python train.py --grad_clip=3.0 --batch_size=384 --warmup_steps=890
Rows from block 3 of a small image classifier, named by matrix and row number. Rows with one number within an expert belong to one neuron, the router's apart. Each number is 128 + 32 x the weight over its row's rms, rounded and kept within 0 to 255. All counts start at 0. Numbers have three digits each.
Before each expert's rows are labels from the 100 images, of 14848, where the router gives the expert most weight on average: "colour at peak" is the nearest of a few named colours to the mean colour under the peak; "responds to" is what is common among them. Only what is clearly more common there than usual is listed. The data: small charts drawn from random numbers.
# router: slot weights (model.blocks.3.mlp.router.weight, 64x160, trained with AdamW), inputs 0-53
# up: expert up (model.blocks.3.mlp.up, 32x32x160), inputs 0-53
# down: expert down (model.blocks.3.mlp.down, 32x160x32, transposed), outputs 0-53

# expert 31
colour at peak: purple; blue
responds to: dark theme; one colour; area chart; flat
router.62:095088131083134076077145100159142118117174145190171107106173093148119124171093139146097152097100140151171092151120180097154116165098085132081078105129132090129049
router.63:117066169107123063132140071122103100205182107162165143115141074139112154210077097157103154105169073126149127176102161088109125165049112113111096132096108113129087
up.0:123195122103132188132112109103059066134073100165142127176140128073128125084165122170136133123151201163068140121156126177143109112094152062132127128194161173090108
down.0:130127157138148074162128157172101155127115150151095159063117094216126156123121148103123153138149113128136102171132122125091147098067125139157128139077103101130157
up.1:144182082186169153120160126095151151127109111106090131118154118137159117057125141153139113117146145127118134140141156151106146162150079137105217118145199123130097
down.1:198136207074132161155106119153145097116098132174142110115164155090142126097106208153202152165106132105093103130123137077124169115098095163097095171121148169100158
up.2:141123135107080119104149142126144135137191138166120162107130094199067159112138112171120161125140122158066115146126184124151137160153117133165172125152086129138195
down.2:156105114147151152159151072146212133103066112125191124101105136124160096187129134106115201154133088132181150083137102133158122115141149084059034150062125098153114
up.3:148129165144141218099145145107160144187118137088106126101135106158143175113060107129130118143092134111058125116104108219093112152127129104138122102140136149131143
down.3:145080169100102078106162111103078123114115105170155178099076093101114131177111169152139099072148128071126166129098131096148141133106134151092107111059115156171138
up.4:096175111143093102162148172136064107143109125092137157102090106112177117126151103111143108141102097221088159186104135128181112103149106102115108130204147123135114
down.4:104113129075134121121083125136136108135087154200113135093157108139114167107166122150106149080100159103100068142118093180097121115120107154149103141117140136095168
up.5:095106154185056134155107083138074163122157118151139138100136144094112123179064135084080107168128105142122092134126115155132108119161152137136026140134134117081146
down.5:138130130077191141059115137128102132096173160187142122127153165130129151095162174125157139130130081075198177128126108128088156132073093040173190075143087118121117
up.6:133081164142142124142080098137153130145166164096153174147177123122108172111178166147159162156111095120121169150100135141097055138129088099123085175078176145120066
down.6:123147178110176119126169036123170160158099102091157112100092094116126151156144063076155080100169145070123125123091151095154102126118097173166160074100095117110127
up.7:109136183122134142118125076115126154150144099168139111136156190136107200155112187124147121138086098164082133136137110167116119104188052092100129139109133111166064
down.7:097114148092115138139125109168104145129137131159094149138116084098162152073116106094123146115149136089121121132103163113119133194094137133159181083143160076115164
up.8:163136118150181139126118163142159096146118149140122097141143085121183167112148141128133132111127132134111120112117146140130150123096083084088223150156177134074139
down.8:113116145087108120110141128149128134163086109091150156098144182114131099115117100106048127087185091107133119150171097166060159159127145157189055121144136114152122
up.9:142126076152196171122081106107121119134093109169150116176133196112124092093104130117117105170113132149127053119159112136095194173131166135118107129123184146042119
down.9:173132190148101138123141155139099149069129114117148120126108169161100157126167095200122119111126123145148186148078144114129139132043096073110192121145090144159123
up.10:147133118125141130144123095062194138154090114084103178101109084089159146107120149093090124123185126223055184146143082107144149121167139087212193106110132114080146
down.10:117107085094127116120148149137120116076184074136120035129165154150095099123112103194111081126108123109146079113180143130129128144121137150109083142105126148160164
up.11:117077128131095117142089076161156123134102122125158097128145161157146094143120136066121133171133151112085106111185147088132149091152168079151105133157137144128047
down.11:107159103118092136122120185113145118088122132099079137136112152207130137141136131094132133154108125160133143180134118162112109167136062147130175096082038177125175
up.12:166087140099097132145148163079151177177158195127072128133118099108160166107144129127144187131193128127079188181067122084187090099157146133151134106123111103122084
down.12:153136092104135149115136104138161071096090091082158145113144070071113095136051105084111081101087145137180091095151138169128149167109187122070122121139123171146100
up.13:126083119093225146144115146096140099088120120142141096162143096139115130144097111150079122179105144122111164105100169152182136131163068147166156100078164124097146
down.13:115152164153107107099181118170085108129097197108144101137120150093161146112153093082115112124130100114098087132086154155070163107040122109036108121164107094136141
up.14:137111170125072176094156139136112101126152170134070149128159105145133152114082098131137126080016136156186163125083174160198141113126130068136080192099126115082085
down.14:130136097103154180106151114132096136083077117156170144136150090139132141145133093130155115143087153127101108180123114093143154155094119131096149125161139134115133
up.15:158093115164142063154140141161107212076168098163169128117140114140123143137152057173130099104149174098125088092129130082152128108090165096085126079133110105143093
down.15:121112094117131202115115124187180099146069155123132150168108122139090105108131112123108165128109140193102159070107109128144121122108055151167153091082116197113122
up.16:157163097139114150171103137123162114115167176174069122167139133148060157091159133151145101142129098133196102132108126148170094151120168160096151144132083129125151
down.16:121132098130111120107113148124114119185109139114140130100174113048106105080115136100122089193121149164132200087117122131164119126112175168106173111121120073125135
up.17:142143148062154140150119155190159162149141120124127159136150115164123139133143077142153124131102147052126141137088153145164073172094113078140121159114124136083149
down.17:064079119113127158111150155131075135134095200129115119087100131131184088158139142112112158131121133105124092174077099174112081046130115149122114077116086132132142
up.18:097148130145132178125162139116128124119105142183144151140135146178194138048104155135076159158160110147095108080125153184102128162099123096101111166067161161085126
down.18:111128119062136156121113107115136067114159123133171130079083146125068060183157143154129147155130143139119113105133188133134148095115142124199083123160099095136090
up.19:103201121102101210110166179148101157096137092107094099189108132118095086182106125146134127101100137130087131065156170182129119164153073130102123133187120139134172
down.19:108154121156105150108137167105071033114147104167103119135168134120104141100135107144131139153112189170172152164218136147151204153091109128128101101176157066117101
up.20:187136130158112195140090183112192106082142132103146154156141053150152124097133132081153148140181119165139113103132116157144156144136061124120191174099106085138079
down.20:124155075073190110131108113113090148198109111161113112115151103129118091099176118109159098127119080113125154140141107154103138137106165160140125164147109159139161
up.21:164092136111150146133153150184128154137126145105181148092095162146153127170145144132098137077134073139090170149133128127111109131147184100144074174082094124181037
down.21:139200096116188120094122105101179079136126119124076132151116084055114156138149172117138116164088078150150136122101121087118121184120069145121129138230111118127097
up.22:090172126144117104069089129138173142078157150191152095153125061162090151108159154119140170162130130106099157119101101117137093114159115106143103192151137178122142
down.22:126080095148080127166141174143084126164127135097146135089107120093122021136093119132097153132121118176128106110172154165114075128152189103184183084142099082104099
up.23:098080133071121158085118162151156142103107104122061115111145139131139126156165078171165157085080117177183114120118143137158185130109138159159115078051154131105109
down.23:177133159136170097090124095132146098133097128177198154132117063120109158135048080116062144150131109078086151123125171120053114113084127186097144121152116099108183
up.24:074112135085147190130105147104163130134130126106085119103125111144160152130144108133149150065067116152103139184147142182171081120091099079117072161100166106048151
down.24:160134163146150117091175136141085131091107086143169113090106091118134116126145148133124185159112136095129072114129185072122164149099146172116165111099129120187088
up.25:135173152132125137106136116061111121104146154124115135104124146183129154118144152106122134089139124105135156152078117105165141168150080121179087112189159077145058
down.25:121131127073135118149141131156132071066094167208134132150124064143153125135114092129104096145124130139122085095103162217108085096117132156064196130106134117150142

# expert 17
colour at peak: grey
responds to: horizontal bar chart; dark theme; items: eight; items: seven
router.34:078133139090113100117127099092089098164121111163134125096154060137090105122091110146100124131131117172140131145088145152104081119095210117080129118111075048174098
router.35:059114112104117122119157091103117124147121114168162149112156118154146147175095126139085157181125096136102149153060083144138086134111165078091091163090171145064129
up.0:119099100140158131110104153155147063124120111147086131148183140160075106097126100161105125171118066143080178097119142158135128161157133114138144158041191153133081
down.0:173090140149094130087127090145063149110172066132156127098074141107159130146129116147191115113133111100095143135132090118123151149120128142095133126138091111126143
up.1:131111081195166139088093124104149173147118160198078093149156153146109114140142133127103150159150156119185143123166127146166125143110141202023142088132124166131094
down.1:140125150096160099085105125113219144149160173111105125190156077108078091182105134136075202119102121137175120099188128113099094108122167135075128139116131129126145
up.2:212147149105139089154163126104097116121148124135154118100039105126123063183135143081138153144147131071052158144122107127195153092047113102152124094155149124078139
down.2:114099148139109113150113113164133101046176167151107128133136137179117162168134082176103111131158150133128106108165159122065074161166117101093092087073134143074103
up.3:156090096154124124128101081144130202162154131152100157066110114130086100127115159099113140117090112110133136113148149149094156127119133133160113133191149156196147
down.3:153091158169097114117095121180097185180095090180121186116139161076151158078088151084100064096141158135131083145148113196088089144094123095160088128116081110158176
up.4:101081119069093145145106067079171106112071130072085125121083104147117112154114188150108161190199099163190150092151111132150088121130156137079125154112135056138121
down.4:179104118115110142100107108151087097121177151179113063079136107103169148140173097116128118108094105135106131113126133131089087196127161132189193107106136135099088
up.5:157162186050185142139128113085099116112121103124117114109171160143070175110125158157122140134116082107119054129134130122075162147136085177128108134209086183129073
down.5:123112065112137124107190122114176125165096087087135169143173098166144164109125076137142133117167143125139155131178140093100179081077095083135093132096173107122169
up.6:087178120112126167133069188105120202128123088137111093048164128086126142163132115113154099195160134131063148156124118140147175150093059177089133127128104125185107
down.6:130164101159125119133162111128083137164184165153104113216161110150081166177199158160068129071123127105091196085154129125104078099127134127140140096133138144123125
up.7:090218176151097113108173107104134131097158140096142058121163160110098142121133133172159085161106136127136139140121162168130176141139104118147127118155185100067032
down.7:167118169132118120166175136173103089115144111130152170170079166171154129138112092084129106087154120045120153115137138118134118139156094115068133069128102128126171
up.8:134130184158150062139132173167135130146146094107095190056127201136147119170128098141147148098083139020070131120075146142135086171146069116167117130132060149183124
down.8:147088146109120102149158202232064126153145117182154130098138131071201093121170175118142125137145086117135122121108148089112109151169106088104085171129073143154148
up.9:086157102139138108122106089197154142128144145172101172145123100171119159124181143155127107137104115150096115143156096121088078102110130086119078157088131107138090
down.9:115052154107176142085119134189108123109093115124160150097162153144144118223128113132117113100139171086124161120131099150147164112140160110117163090146111105165108
up.10:142164165112117161154117190129052152079135144107128133189094158152128147089103155170110091137140204151140102129103095144111212148115131100128151135166138155096036
down.10:111133121073113114109168154137078080056169155120131118107181102187158178175074093111110127131150134160148102116166131117114165084117098124154137109099187157119148
up.11:095074137098152123159112155121168170111112188103154154135108084082119158155096133153145155140108076149108148122130117155157107117125173165146153115153123144203126
down.11:162122087120102137105113159140135177106091131118129104130110104173071170151185077099098156100176122111146189120140145095136057142103114145165129074077118091127098
up.12:146179137164131144140122160127087090152140166117094161142105141136146144077075093122102120056119134136171113132130117153127081112107157122135175109093169148123093
down.12:087107123108106154067168049113134113112066096120107125114183065141107099095160145066139143177158138171152148131071114113150129117090093132099127143150096070127066
up.13:113093161091076118162127105149171097139157039130123094147181116123136064112133140136111153094137087182143120138151167133107121167106167085105144107208110125114064
down.13:128182061119148192134119164091086150112093171117132146142050167177127134107165150163143113092114182109077159118131111069093156116113127127105118126103177151154161
up.14:048103148129120131093132154159163087130128144109130139116097086110083164154176083102165070112143124139196157177090121117199113182167173117128167109170112126088141
down.14:143159159177122105116142134152154209102129145047134083175118112106102157164116190137148121073128134111120145111090047145103165147142178134167078130135119140103133
up.15:182136144134156102186120068133105122070096166078135173099085144065074151089079074154178142143116134128085136157145113146093107105178199194163191143095155127143161
down.15:133122119071087137081091169128179163165097114157171132124212114111129135115103166144085105168108047172141153078080129104125110143117102128147150159232119117116074
up.16:191135091113124136110138118175196141089120088196093133126127100150162141128119127158131143126099134115193011117180140155169147107066148089164087145142128109100105
down.16:126090146120177134129078139106079110110160114114152128135080094214128092124111132123126161111172129172064202139103066141152119086174157098119120052124095119170128
up.17:129134162123061125106133111107159108149104133173141152145141146152119142084169109089135095129096153139092136217106150158185118156125112069119099146099125143102102
down.17:105150109105153128136101104171121145122195162073121105134111149180139097154055124126122149101168089095171121111183131107118166126201061106147147102128096128143134
up.18:142075151162158166109146162115126130124163181166131111145133137141110138157117094119170132082076105121114120099166151108161081141101135150163118145117096099151135
down.18:125122130139061118126122025087158110089136096154125158146104171085143095118134160132104126146165132162136155108166116105069129111157089093102165142221133135136167
up.19:101158123128146135147172115121187167088100151124149130139160137185106161105134146120118153129091151106110067160163151158136111123164150148119152104184163137110111
down.19:136144131082168121111148148122121091133127173196186059172087143078134167134133085144133107124138117145087096148137137088130150182104104161141154155173088128173124
up.20:121115156156100179093096131154097075109118091145142160098111151146110081149169126143114137134145154096187084150103130126185064180141135153132162077133106120156135
down.20:129118109154087172100101131154153160121182168179125085070113140134128137102125151178133175153086192119139078122108137109087077146139122104150156144099170077082121
up.21:145095105098101135101145162146178090107049104110068074122107129144115114186115086119153127116153129181065118126100083127154141122144132090101140140147096130176109
down.21:129113143137092108098063137091113094094182168180163123164089098159109166134134164178100166104100155141146133198153100116147091144141101126100141181079180141135136
up.22:149094154142147098093177150145083134114128145152108179056166084187136153131112127123107147146169111203112070167091102132154140128149098122132104145092083145182112
down.22:137144143091090151150089050085166093104157133143091126111058096119102131111117066159133172099118148078117136126143085148110130126116089105121108117091131112116154
up.23:140083177157148168075153125219098128140154159156109113102109176141149109101145097136053161120155149101070098122166136126180155137147138170179104092154073177113103
down.23:128164077116140074175098140063154090145093124057152133150143146140121103174116118155147090174115062114159152121098111172208097105132103110135145096116123094130162
up.24:164144125143162116170118087129134124150104132128113090140081136147158118201140138141160119124218136136109123102138083116103160080120131118138191179099124105059104
down.24:153079151091134150088134124059151094097120118157155113172100173147123150156164120168144096119122144052133067133126126138122120148099124148149085076061100158154160
up.25:109198153119098138159098138142115123139075131122136153089158161148110128098113147128152095140137160178173090154111129116069096158101062118136154147126128112124153
down.25:091074141098121147136143106027118153118100126094092115136135111193174161209136157152149110142134148065161115102130144112123146105104132117178149116140075097129141

# expert 14
colour at peak: black; brown
responds to: dark theme; stacked bars; items: six; heat grid
router.28:126129071108149148116147130122149098130200110119165124163120107132125133149083074148172168137161127126189103132093140153151153166126101142098104139126166170117103
router.29:088084130106151140148155102084105078149129120093139082119128167113095096131111085127088114162177124099163185128083051161092164157099089147059111144123118158152187
up.0:131138152156121165106120123091056092145146156131073173132143187156134138070094138084144146119048168097154114126131098111140215134130213161120146119092129113121140
down.0:091091061083153126108092064129185104192102129126182134052122173118114129104169144102128160110137062152193111115115142090061144173130171185116128103123147090113133
up.1:132134112148092142143163121058125141078144154107154079121130129148104064123093141083125091174115145119133167104108101154149069161113148153106124102149159129118135
down.1:137118142115114121174113161199127112075193134074123151204129133171134138159111154155113106163140134096117101084153173182123112117190115078121117106089142135105134
up.2:169123148100116111119125099157156110173047155212170128099142137112151129122094122098136122104125158134123165135146133124093141131140128145128169102088086100137096
down.2:073082187099121116099160079143143092093109094067070165092122119199157134154123129112035109147133134111096142113087106094181169132133110147164082153156165181097139
up.3:123129105124159134148134165078133100103102131127120102175095141156147074119101107145103112135176120114110151119128117196131105122079077088113143088095178159136150
down.3:148172151137130100136129154102156099122128189062149089173146103128119133194114172138112101127130154160061087149124140148141088064114097066096137137119161096107173
up.4:155142086082103154129138142080171120124147149152069131189139111125142098153192123086142121170138107134135101164099127110105060119134025189143142140142111161142145
down.4:082123096120123115112136135131147138084129144156160132125198182119118142105113195140093091108080188167114132171153205125151177143131151085094079119124133096112067
up.5:184135095150108153142148140144151116106148131179121153115072096139131083134101100087102131128141115226105132113116160157114128121133089091151165138205085129094126
down.5:103152090054175115105086066129141061121128132144142157155134040114113106164061195182123096128061077103127103159095133184143134129114119153131106162119151095179124
up.6:094149137121176133093103155071132124111119128175107155102123083140098151150108178097169083113166148159122163129107095142076147108157177096103171129114127082065181
down.6:120055154099159187112145080145109184131116090070152099130101157138199105153161122146119151158132089137082160196177141108156126123065111089100078097035113164158180
up.7:129147153211141114128109151192158157140131143101094146127140132169113093107194126111077080133111179204136185113130074106145065141129097130122090123077132143109097
down.7:146119115201096139156108155149138156125187107132107078165072129087132146139071068112125124104155155112073116187145142150131125071132093068126135195162170148159168
up.8:161113102103054157157191127131116154107094174107066166166107117154146144077111062121177106126147129132159136118078087138136123157126105122164138121092195066108122
down.8:127119165118122185114122090065147138163130070163152131109167135137137175196153197139135139124080184087118173110139157108177154096080134128066109129173158096164174
up.9:133068179133106189101116143178078123142140126104123117133183157101167126107120112103094168161082154099106122117116114138157111132181183122174129168135130127139122
down.9:134110142140079119153171088140172099096137151116153143131129082116120167125158139142139135193149096109153168114149083175130092136140145102120159155121162182134160
up.10:104080138167117076154142162169133159116127120147114116097054142106114111144129096118052143103097130125138117095108118152111177106166176146091088106103142106209089
down.10:165130076155121124087093158104121121113075072145117127126098114096113096127201104136135109181093099145174188106183142098097124169111108098098166112153134126164122
up.11:126139105064176148088130082072116053093136095129113117117150146125066115043115128118138133145136160200106091105131177159123156168192087106122076102109135109125144
down.11:126148131103114102104163151116079137139044149120113158181148131136134110083138132105119142163105120153082128155112108148134141083131145154162135094097137143105100
up.12:116067142117098171133205161095112136067107118137152129097111100066094087119155128137115146107145157144175089108121167065140136101086099155072148127200131137193057
down.12:100119144080102195135169195144095083131124110142120083162103196085083158132187112138094171104111138140163158175188122173140125163151133113090150106142141095079158
up.13:174174103110185108134135140060120094080132092164151110161139138170121132100126156110116094112135091188152130131125117113089160122181141068065116107159080134133159
down.13:092071079138088162120150056167081129143131154084074096098113094146086104127088132146143131164105131148109101144127159179123108102121087136180163140046138145090108
up.14:089148174079202128121094141125088123139174061142133172097088194087098124075071176147155140078109122131121124098172126104132160125189156097138095153162139142134146
down.14:110153142179138147121195199128063077144114139084179128106088140123147097154195097142126160175154131140138128105119188148134097168123113153192142091037149120102104
up.15:138114159138152094097086086079100102100128152160128136153158077086119123116119146085103082119187112140087166122103117048167068083106086105122187069081118100136198
down.15:056089082169113131156097111135206171093145168114141140084116157125113136140065129174141181108152151159118188130150107142099134123139112063148105165120148161145095
up.16:089155110130151076116069118122125079097167121171128168082123093123108122181158154100105101156182143131172116100101084125080118118119133192125188101128128182097118
down.16:153111153158135094086171147090160161128121143131114129145146201112113115129178122093120167082150127187052104109134131085160111141105131086137097094071100195132176
up.17:089135132084125122137134122136114123097168160163087141111091126195168172141121127182135107125139084164143126137193152179112147132170116164144103179145150182126100
down.17:146136159130097127159175185073144201181139191131172153104098099116126110054156088134156124151115119137092135160137138141110118152093181127142115188172117142094113
up.18:114094115149073152120171134144100163103166180131111145122121093110180091181098099099164157199127135106145125176059129106141099138088124117088181090085154150109178
down.18:114106153152047087119181143137131141129037145162135116125155215139122147109106086101108155145120146106104155111118134120094136096101122117123132148110137117114094
up.19:101115197099109140138105138132142178148137157132133147109129162117109150119126100086080168107076146120115121154125146130112096153141120121087132159223167144158121
down.19:184150118211127124088075150126120228105133129124095141136103170175188111127171088153125087181104160117123140179094154123116149136146079093152176092166151096151126
up.20:134089113130132123140127091147102189139144116179122163129152075124146137161115139140079109125154081144079120134125106157100098101098079135165163058106074145186118
down.20:088148176140093133136119123129142115132142115134187112084097131084105133110151108083157150105075109131110117141114095151135132125098140077135048133139157135146124
up.21:148183060075100098157122144142150148166154124133088141075073155103141134138082138140169183118103089226148151155140153099120119145123139057137132061177126171070184
down.21:139081104127101148124089130125125083136074140126098124137194130173147171136109149117119086150166174119068106220156147176152128126115074127158105160102122161144129
up.22:128163091125148142115135039107154143105091141191090098103122172147186108132138150135163094188171142130148115124066098131139146142135155110152112088173102129147158
down.22:127113135093090117128128134103101149190141153130186214156148118185077102128101192099104130110131110168071122101137126121141087145093086121136110134081187159099111
up.23:162145158125119137160169196135131068110153199198104111137115123147092131159135136119186131136168074165136088158141100176092094192089100104103109132173104108132148
down.23:121123096083175108058086105077098096131122099116159158082139161123069151145122172162111147131172114159104166123119163173135093093171107179124119141194112105096096
up.24:131102140161127043132109110116114128165100140146105153126207174133087165166068184112068140097140124121160137081102113160144139133112141205112119098088162119136087
down.24:134100150120178107096110111136147074069184106118123159111112119112122112129186058130108114143141104127093166135115186098097141117115092100112085093109130116181200
up.25:132166097124089168159133148162174157078079091122097129151086144077150087116140099128167146086171138148142167120117134091138176119169136081110159133127118112101107
down.25:143085121119161138117070067185138117153137164192111101096159198061109114126148183087144190186123136127131114150142116141119107104120115083128116108119131112154116

# expert 7
colour at peak: pink
responds to: lollipop chart; items: six
router.14:205132112110163167178120123073106155116075074046139184114154098113112145162135107139126127101150092117113190103123069112159142123184115142092124161106093126102161
router.15:130173082123178173131116101073097114086155132098158123111165140167120107125119104098150135151113151148139099132149131151179095126104152121117141114083128160102135
up.0:102104151154157141170111119248119161066173123184170109145099133120134117106089111112133160182146143072163027172141157129095108150105141116107167109086097097120155
down.0:087165100163131164144161160138125134155161098193171100145115133168137105084172171106138108176090126100131111119159171118143110095109134170131118162065160177116086
up.1:113131085173138148134142140150125098134113141080144124130117071162129120167107170116124107141106155112167138085149127204170137123167162119145105108086119138120058
down.1:128154138091124147117149114168176155130101038162150093146086108090113128113153062145097066105109073178096122166113190121079093117120164146039149127135054121141154
up.2:099115105090135170112142121122123132117118120155158182121156172163121138118091094086159152170154131125132158101107111153134090167089107153110123133167117107126133
down.2:069139144194052132120116143139094068098176116031132111104114093089164157153164135163086151116080108124110147161157159126127163124100124089119100139107135162105130
up.3:159098174111056120123138172137060097087107111110145110130109102105112113116137150108079160090127125134172104076126081090139073101153188101119161122134137099182145
down.3:117172166110141108101087109124138093061190095090142109150123103153150176150125097088147142098129141124129164152125092105165097145139071148116072072081055143108127
up.4:099145145081115125137142137134197105114114156131144109093175119103191152115195075145122111067119131161141151081136107111144136157162113147163190135053203090095119
down.4:126108113101135113095124081200123094042122103125134124138099084082153138162064104064132155106164125100157116148171146146137080147158125116105126091167109159169077
up.5:127073173159170167114144187190088150176144098138069106098138124142134095093064154107161114065063173112143148072072115082142176118162229146135151117101110068109085
down.5:108128148089145119181106102167120177158137140090098199152113147088067110107100101128154124114100144143119143118104173154141197118072193108106087187089149141111180
up.6:090092189097072143129107106107135115127183102107083126140084170110180106132132135118122151120101165117123164173171134125146098160101143107148124116134049162067110
down.6:210134128142143100135099098116058093124160155141108089145144104167086162144131075090111088102137213152127139099070141170121103141189132141191163144109060134114100
up.7:106104106086102128150100111198109113066109119164101143117158141087101075119093152165134167130088167106116159154105127148115121112077117126173126141113142211100123
down.7:167092167142125133130158175123160140158126185133127083199133151110117114095110158201092105149084081143166110175165120140107120080111113090133121141094137110134124
up.8:061139151110152140114167069101116167180156122182097153125157110118115124141117197161133192169148091119146136174117127125133154127117134123129144156124180040164148
down.8:144161131146152086191112108139128132133172155112156175130069176121084126105150095156092125166100137154109132086114147086118172137093147146156121102179049141086104
up.9:171099111115124138117111082160160109148172077139165175132103155109091149169137114083130195111124154128176137173168182126119133155082124098193092117125136127079157
down.9:105059166086116157150135102143169090085158090153111192141113166128105146098163123152085059130158141102164124155181143096130114133105126177113178136138089141122123
up.10:174143133122080096100170141172137112103175126117177122144108129113091069170092156122095166090107179118165073129075151132125150165106162124145148126130133140111130
down.10:118145134128141098116086140157104147135148108170093143104073132139151139121101128136117095086191145121149161158147155134156108107129174145156101086147072102060107
up.11:118146092143088153108112052100120104126130089100092107149121116163182144127157138137160141215124127084134148094141145101166183102147113086105133071135100064149168
down.11:075105167124182127120166107130172086145141121115109131089154082109152101108108115085107125049098075150182151135120180090200162080168098087084145138189117088155138
up.12:127111118142126122102154112144118155155152124217103117146113143080204108189148150125164115154136132101116067166104098154106083104085046071142113205107146145102102
down.12:101099180103146104154170128115096095145064142168191110115150090116098129092092130161152070215121144168113124123181138071197179142101155167108136159145106132135147
up.13:106103159154140127122167134159179114185146137137152092137143202102123181136164072076127114151112179133065135161111137094071117135117101066156077160129124079072105
down.13:133181122143128127133129121088130156151115182103177108145136105197220138115099162143157115161182094200165108151167143115174081112175206139111107073213129118118140
up.14:063091119150128123104088179052126080145131097150104086058146117129144059106110094122110131156065154135130102080188119154121151119094121104170092118143088103119187
down.14:095050115123138153131050137123095120114129109192065133161103161166134053085150139048122208094189131127154109130094117109095150125090128091142124132133122090103159
up.15:113150148162163170175154156131178180076169142116138091085140108125130167178119105133144149122084158071165148086147100149173119119128086118185131109188069162104144
down.15:144144097092166094156090131119177172150157122121080133107102094080132073126125174111139086122166116137110070154121116126159145109153146169145100150163064101104153
up.16:095062165106157107118121147202157112042088066208112088161125197123178136104058150135111100142107172142211156134118123155134060136152125126125114166083080102132073
down.16:047137051203197168098146114094173106125140118137140116118126131211131150136145142075107131129113117153127107087144072121130131169055136133126193132154082138095099
up.17:123113197122115157125102164129154107143161197125096126110165097182160126151141138069101106114108153088142106137134151159136088085140151103180167150159087112161126
down.17:147060126162079142185125178098115131130159140162119127117100172158144189088146139098103115106104086142092162088140071129148127177090185161173145142154130178110165
up.18:200073150161164112132156068122174089120156203129152078210110136077141153119153146103076161039207078107133121157139130096156143132105171138114136088117107151153202
down.18:137114106198149136141111092105096175084112080082189121127142153132101084096146168187070171093150133093110135075108129130120113160116105107124178109101103164149165
up.19:141142118098115137091131200153095105096156153172190137141112110099191143088170118136156102114110148137165152155167158113116153174159156099121102119118079190046172
down.19:098097088112141148094098168129199100125060155112111106110117158151110105036149150105122206097089144148114104178143189170145159045109131156130139085064107136097143
up.20:120100133128166188150127122117128110093109155166159171125185141116109127106133117094117109110144148136107092106124122124152069164147149129127163102045126138103223
down.20:132123120118093085115106165133095129106181096175148089125141121145168133119126112088091131189110210100141104166148160207140112088145116112123160106155147108124065
up.21:116169189158105059103133201172193149058178110112160069152144144168061133138152154135178135157111130089095170063116128108108126108129134122155102100093116120137184
down.21:147153147127217115161150120160118155152128090155150141086140101098121115153118071131083179090198158159074178153110106080093107181124123096126133099095077121144153
up.22:186102102066174170120083174161170125142196146073078101151115148117101110099134125114101172156117125132152081076126167153119151100133138148104161113112195102133142
down.22:132136145060193126130104106156142150178127153136157110140087117127177137156057189144131105158092136085165114133108125091120135114120107194181106101109093132133126
up.23:135108110091100090164095111132157149126168118164118151155097051153098137116134120134126112075145130152115133091125077098139120143131152140120127100100165140137107
down.23:096101133158169151159090123158152111114164115035162172090163120130122066121163129067132138146124138109080137129154137149102066172095060066146153121174138123102103
up.24:189154133106121130104176114166089073107140128144135091120169093182135106126104166181148210103151147122166135158095129140163185146126163063118204146078163159051135
down.24:084143142140183191151151122133166179145103139117086103158117201121187142130161081138074085116130047096176125174124169106135127101070142156157137146087117142115174
up.25:101180141122098133132081065125115105136086144113136124068162086125134102117158119109114162117089105125116132111114142176188162139088138160110096178107113133124168
down.25:097096086096106109136179138143113186125114086172205143149101096124152124120132126142092108147094130139137150143132176161112120052135118062103142095094146178115107